Weights of a small image-text matching model: 5.24M parameters.
Rows from block 7 of the image encoder, named by matrix and row number. Rows with one number belong to one attention dimension. Each number is 500 + 25 x the weight over the matrix's rms, rounded and kept within 0 to 999. All counts start at 0. Numbers have three digits each.
# v: attention value (encoder.blocks.7.attn.v.weight, 128x128), inputs 43-85
# proj: attention output (encoder.blocks.7.attn.proj.weight, 128x128, transposed), outputs 43-85
v.41:499508443496502503485526494527487516536484474500514538496482518481478531539543452509475484518497505516529499509497485487512460508
v.42:491505496479493536477528511519496512481458513492493503506494503510523481552503492487479489527478541521497516511461505470488512477
v.43:496503489479518491517546482497501519491521531518518524549524495526440471479517522491504483466471496521499512517476530516541527518
v.44:470526483514485490476475522514522513491504553456496518514484529509492526539521493484535505536486502512499563518481463497506482494
v.45:488490583532500514526457537499500485484526491481511480514498475523523486482481543483496483518487494499491449440496503514472520529
v.46:469517471476457478508497502489485496451512511501527484516529492484484509520508511458479480512499524532497523545489481508516519507
v.47:529537516519469494516494476510526524538487493489517450539481508480557518523498461535515514461478513558508517525502479479530498453
v.48:505515541498511507502477477491525478514496506528496546494474531521497513523481461521505513539530523489526498511495460482508557516
v.49:551501486499509498518475450490534505506504494446470472484499508483504513517511502517515534486489487548507495543501489530517507453
v.50:469526538509461467506457493496522490492526521453497517473478527497479529514489516433487467573494517462477475446515523494507506542
v.51:534503548481484519467497501510532514497518501493493492492495489495521517526463491527499525513503505463505509491493498467478495464
v.52:519557524475468481529493475473485477516485524510505505505516500461484448510478489515465502482486497493538485489501479502503511509
v.53:461451485483498540474562498488476482452499500500520528502517513491474486486507510539502477532526486473506483524494488515558463528
v.54:516522524520505474498516512501503546519501491505526488476506502502493540512528471487470501503486491495463488472514487500504499521
v.55:535493481490499495474473495475513529503481493544514569500453503510474461509479554497496516458538502500485526506503510515484509502
v.56:476478456511463539489512496506478485496457514488478506502478484526475483509526499531531553516503473509505503501478515510483531465
v.57:504493494510513527496511515485486487519501520483453471474540483460477525484504491479510508491493494522503495478538488478485458451
v.58:504544447531518493465496516507482465467505532512497509518520486497494502505503503517547504491498500520472503489500500497453497462
v.59:479526489486481500492491504504503528548507473516501490489486520467510503508502481493499507517522516508531514503503485495475505533
v.60:457540498484496501494518506511499492498511533510522530484499509451485498518494464474493461516526501453508490479531476503513488557
v.61:514514474530508485528541440528491446506513497460487497489525484487465520486537443540537531492527461548477564542538510497501519464
v.62:461509514483500529485502513481508550508505477579531485500489465543498530482499491544504500456472509536466542512453529487505536506
v.63:528458483426519440504502487511516532523520466531502499457491540519473486495518515472504508495532479519497513533518513512530503471
v.64:488530513538463499449472566513505498496505498507486510473503481495549473505492454524536531498482530494510486467477517521527508519
v.65:494527486490469514489458516500530512533518497533522502456504466521525524520504487493494465516523499500509499466518512502507545512
v.66:455487490556429490518487496535527501511514520451491474487514516489501521506505520535488506480460454550496514508490492516536485467
v.67:436502530548522491515481462488509485478511467507477516488523495458582518463494571483526517523464537496420503451457485450505554486
v.68:503508454466559517473567505494482458486445463518469517547572527511422443471463474514496517525531539451511503505510464480514512514
v.69:520483533503539468508515499513485487547462465521499460499504490502516500471519491502515524485495521486480482463493481469466512529
v.70:496489493519539528491478478513503502499524512537478494478457511514548476463481507478540505512489513520463511507504478483479500467
v.71:468484487497575486472465510497491503507517489548482474473478489500414481508477495501543522459490515495525492502494459506524451556
v.72:489493471476483517498539506457486529493469507486493546471489508525507460498528505498456522556499500510510493505501528481502492482
v.73:509513522506469454527471489517514495504475502481509486483564507492574511486470498504489475485466475507489493473524524474477495475
v.74:476501505539498551503518490517511509449515565475500518499460480498498496513551485531560506515529489501525485488492481455521523531
v.75:476483490470542442508484461529544478487485531490486476516473484518503481472505491497495529501496478530480534516510495527513506506
v.76:533444496476548511499428467476458510513539529520504503503461501502496494451489510441553520537475484563515517464519479480496496508
v.77:437494501481475491489476544447511497492534471559469458461550501532480470534519521499522469546500551508468462454487502462524472475
v.78:484529509480521478470480514437538521523489477543490478486448488525495510468517515495471441502532503499473495490553522515501485526
v.79:480473485538473505523517493493496506497515484476508467493503504506523462492491521471488520517439492537539510484478485505498498516
v.80:543493530451521486494497495458494538512499504537499514465494507510508543535495526497542522482517505485489456501464532449494509489
v.81:496513466487495492485465498487519482449518570460536550520512500493500515490525509490518534505496498516486479510481506523498511509
v.82:489518467497534479477497539504516502502479523514503561479537520475459529472530498512487518513471494497545491510538469520494479522
v.83:461503503547498509500510488463483524481482491497478518480493535495503500486497469513489495516462494494515534511482472522536499505
v.84:499495480508456487476509492514487517518530463479507523504518481515518474501502473494500510482496527500518503497514502484485488489
v.85:504463505532509505555498484491506571493504462490501496505471463477513535508495524513467485497509510547511478472537511503487498500
v.86:517481510490484475510521518465515518482521476506532490445496470458534520493493529514494481544527493501503485478530527518502478478
v.87:490516491500521527472516499487495482481513503514476484513469489525472521510487531506462514509502527523463498528492481516519497487
v.88:516533518527496525484473511509518531527497488480474510485493501522542494456500489498488511536486507528512556474465497528487490466
v.89:453468489535528496477488528488484535542515462519476476503534524480444531495465473515508524471477522530515519479484486505543490480
v.90:497515525525490550550477475524513481465505480516462487462518480552546511522500530509497472525501509540470449499496488477484497489
v.91:530483553494495504516543510491503502528510495518541527476508461467517511487523498489519488499455483527570503458457506466469509525
v.92:478500490487486504481529504485506517461479462495506522467530517513536531518503501524485502507517502488498487478511505520515484483
v.93:536493545492545488505461488482507520552497497554447435530459496500463516484503493473534508484464508466531532463529482484472495504
v.94:484486517529500506512520502487474453493521492511528493454490514497546478538482576523506488550507497479456496515471465505503515497
v.95:524512510502513508523488521527479530517460463504487491478483488525473461468506508489535503506505491479526500495499482487510499501
v.96:483483505458523539500509520466526508503511506543486491479492488496502495558514510531501506539513515495486511485457508469497492475
v.97:515492493566487510433515519502502493470544531475484510484543504514527499516438472526473488520488521497472472513524483552490529514
v.98:498523496485518494508473512500473486477537506529518500523471479499547536515502506515538477533504514491517484452537480506517521536
v.99:520474529477516472492509492508474522541497513451512494512552520501468484490469468543492553481512530457507521530495560487465485539
v.100:507546500532483492496487515512470498487509461519528523496489495516541512522471507490509491546473500508548485488488533495491502529
v.101:458576477535477545512490478506505527485468502494487535501502480513493535497503473499499507497469486518521510503500507543504518501
v.102:510539515534538505530491506499478450462461492498481510474504488487601501499478514481482480525499478499471518498505493509503513491
v.103:491523468461502512484515448475513516476537545463472475509530550501392455486531472537502538456527488476521490551508506507493469544
v.104:487494496496508517497524486522467499471492502442487513488523498516507437493517472505479559512526534466520511489494502464525511527
v.105:486469432527483498527515501486474474424533564491492498522555518440481490547469537503497506494546485494505480532484474504545518482
proj.41:484492507505504475486490511490486498493477497531533450481541493512485493505492482521501528520503487496505475492500498495485522483
proj.42:499499550505508509526497432477479450546493483507487518519481476539489507457503474524495515511507489481532514466527504517531516510
proj.43:499506479554444508478483529474492511530517504521509491448485493518511521524522490559509473534492524493503500471515509507495469455
proj.44:491507494463515503473494525480517509489524487473510441440500472545514495497495517509459447433512512481520499538541517506499526478
proj.45:537550451479495546515513447490499496504464483533459479501517534465524510482466492501517497495540518445517531557525470500507483514
proj.46:514492481512508501495495514476512482550498510503479517484488511543521490507503510587511540490439461510485527448539493494505511486
proj.47:498463427527553500500523558485519491513515493492508527478491466509493452527486552464473497493541491489514472476506501502486531517
proj.48:532512478465517507482540495544488524460491489444478506479523495492477521484461512455488478462511498529502500523505485495489472541
proj.49:478517481491535513509504531506497514504481500487513548493471502507519496504476532515523481491486480496531489486490509496501506547
proj.50:553521497477520497517480455501475471507487492509438494511489456493530474511461522563484516471464499528536558532516466516527485508
proj.51:477468427542530481520486473503489492455502549470459505459480501498483501481528483450483495484520460528508483525546497560525534533
proj.52:501468512525486502483504513516528498502515500499523522476471479441540538499531528512478454535493502524442532516504524501488475502
proj.53:499500488508519464488472528498489532516495507485491501494504527467495514521512484504524531455458464511436518449552549500465462477
proj.54:499503483488501513504523441481478482472494506490462514491497500518486479491493482502480464512483521508524505537500504519532488464
proj.55:482514535558455559484513460501497479493478486466497481494488544495520516480512453488511457501521505499467482489552487518521465492
proj.56:496523571448561464521461496532500495503482493508508501523519516514467509468455489492484531498488518502539487481476517474482529509
proj.57:474527484512526472544500514498500494502476481506522534515507486524510469542499511526494516516470497503490491498457536501515553527
proj.58:504509562430491504510511456475519487510494502476492476511483544527479525477506504501483515518550526486534497490466511490497564519
proj.59:530483494510501500498488524480475495467518501505523467506503508495478522494478495498472535508467480507462507485456509481485525507
proj.60:486442522511485469490500487510477474464515500475490495491502490528472515484510517529503523488486491545500553490521512486483512482
proj.61:493467511443553501494517530516538532465509509476516501470499529553501495522487603486515530521449532472540454516416500529504532504
proj.62:536502475531490465496484513501492521504511534469478509512523535474456484462470453477493510561544493472492466470523508530481466481
proj.63:502528494579474529485486521500480568512474539517501492575497469474557492534522492507470462486441464506454491461527494518529473488
proj.64:483496517471541495477510467503497500458460477536461495530502475499495548500523569443502493474528507523491492537526491504473492527
proj.65:495493522520493509487486469494514532491489514510502514528465537519475494473491512475531522484468496491511505519472477531484461492
proj.66:510531474411555515478514513501486502479542514502531502458501472537469527505535480518510505507528539500489508451457539468477537531
proj.67:486520497461458489513545527532515525481466464495518496469501488476456500517549470479521518509463458528520465542558548548525479552
proj.68:504528538525438501509483478526459501495499525434519514502461534461516502512478434570495515502478508522507480496534494496486489464
proj.69:527500464495475482517503467542481459416512534479458553493497523501511484514478508520483499498459487541493525516532510493492497491
proj.70:464482528476464479521486505518481474487464526459510512525535480483475516517514489501486505512487487516525475532538507513501488498
proj.71:496488530514467466525458496507494485493456521465485507539487500543553486482527543504502505469460489488497494518490504493466499462
proj.72:505479555572502490504504471473491526543491456540524452477498479465458496501526495505520518498464494470488494472518502519524488515
proj.73:497488502485519510481484486485506475481522515506490525473464504527466496530521518503504485542514526525506512523522504515526488522
proj.74:498486481511539453497498520482522549506513484491501492464510485501495489518482515468481531461457499478523514515464523522505480519
proj.75:501480478517522521507515517514506518490528497495523513500473503532505478489544492511500461486492512491505497553473489505535514490
proj.76:485504522525451498511529557529517509559470501499503529500436486512497509517509483476481484464472465488507477510509525513499489464
proj.77:518498537518492504458497489516462493470467540533531508519491492493536476469526515464501510510467516528526504537543533536459517517
proj.78:526506478511495504541471473517456538464470501526523509489503456521506481491511484477554536503482466448509479501476488502491504473
proj.79:518513510477504519495506511543491508522477495530506515492491466469494505485507488468518531507515486508464493494485520466485529516
proj.80:468468503566496433490513512484532443471498505474486453497518505460492438479492523480493512470455456493468514491554469527515481484
proj.81:501479518533510520499503520459524547538482453564479484505508473489477490510508515492473500481515529508485508526509483511509468484
proj.82:479502531501504507527483516497480523516506505500494445513511478516514484534505483489491496490499520503478487526517492483518521474
proj.83:499498513469493503522505524498488524507470463498529472503525441487479542495498496460538527483560443504501442470531529481516516512
proj.84:486472509501490521508478498500494505479504491522494482494492477506473500500506512541490508542491488534509498517535495512499468491
proj.85:486482490483488488515518497514527468532487498531496495488516509503472453488475490500501501508463498467477525512467478509517508486
proj.86:494482496479501497487495509491495492494509523538499489496507489516502492513492504452526510481493487500516523538475496524519565539
proj.87:522539486503508489522512473496481510541488492488529492515503540492513501478529459510541497512509495466501481445486510508486483497
proj.88:490505517463536476543478510480495506500489534535498516474492464500469501523527492441518507505497489510510473540437521496496500522
proj.89:525512494470485513495499497521491459496468522477493503508494512533504495503520520476477489511501477518474494461519505494441487507
proj.90:453482500504528479464503499480510487452495529462525514487523531454485458464508534487461495493505522483516530524478514541499477572
proj.91:494520427476481441513519507515483510465484533497470482483478477495492513492487511497479503492481479533439526520514502457516543492
proj.92:489513464490533510494515484462494505529511492524515433532513501471461495485516496475500467538527502470494494476517503539507506536
proj.93:471484490498509437519486499552481467473487560475482525458476483499572489514496492477524500481445453529530437542507507479537484465
proj.94:520468503481477508511501479475513513502499522467515496532513537503444504498483484461513544499523503530494459450520535519509486551
proj.95:481498463490475500478507535530459491493511521511469489504500504492531538490481489475500473466497479498510482500474500490508533458
proj.96:529513520518508460488506463513506475487465523488508476527533529473512475480491496471499495475484505497501496505508484530481523551
proj.97:490497554433498559528477477490505501499477476512578482497539481479472521502517531463531536521543552499501498437532512485484522555
proj.98:476487537502468497500468510498526523514489495489501520516480503502468519516491507473496549477468480517513483546481534518470477488
proj.99:497469545529508516516474471510530504501475462501422518461467485494562516501521528537473534499463494502510537474520452486516491474
proj.100:511429531469509501534482496524496514483496472512492469501485515493455498501491534455500538479515490507493538488480487518474474524
proj.101:504489549492520488513478476492501477510499472521497504468507514497460506491494475526485479473496526470509487521494477543510485474
proj.102:482489480455512516533501484513474492484543506494546546487493509528431549512473476475540479507514553497527521528500496526467512527
proj.103:501490541514560515516447578507512498518525506501515449499480433490531494496519476503502506497502521498512481481483503509506523506
proj.104:511495506528488486491513524476497525512505472514484489506476499477473551492506501524509485497484519525487478491494494528508491519
proj.105:481541517494489553506489545453537507580532440472541463542548538502476505521505484535496534498540530548471524483529520506493504527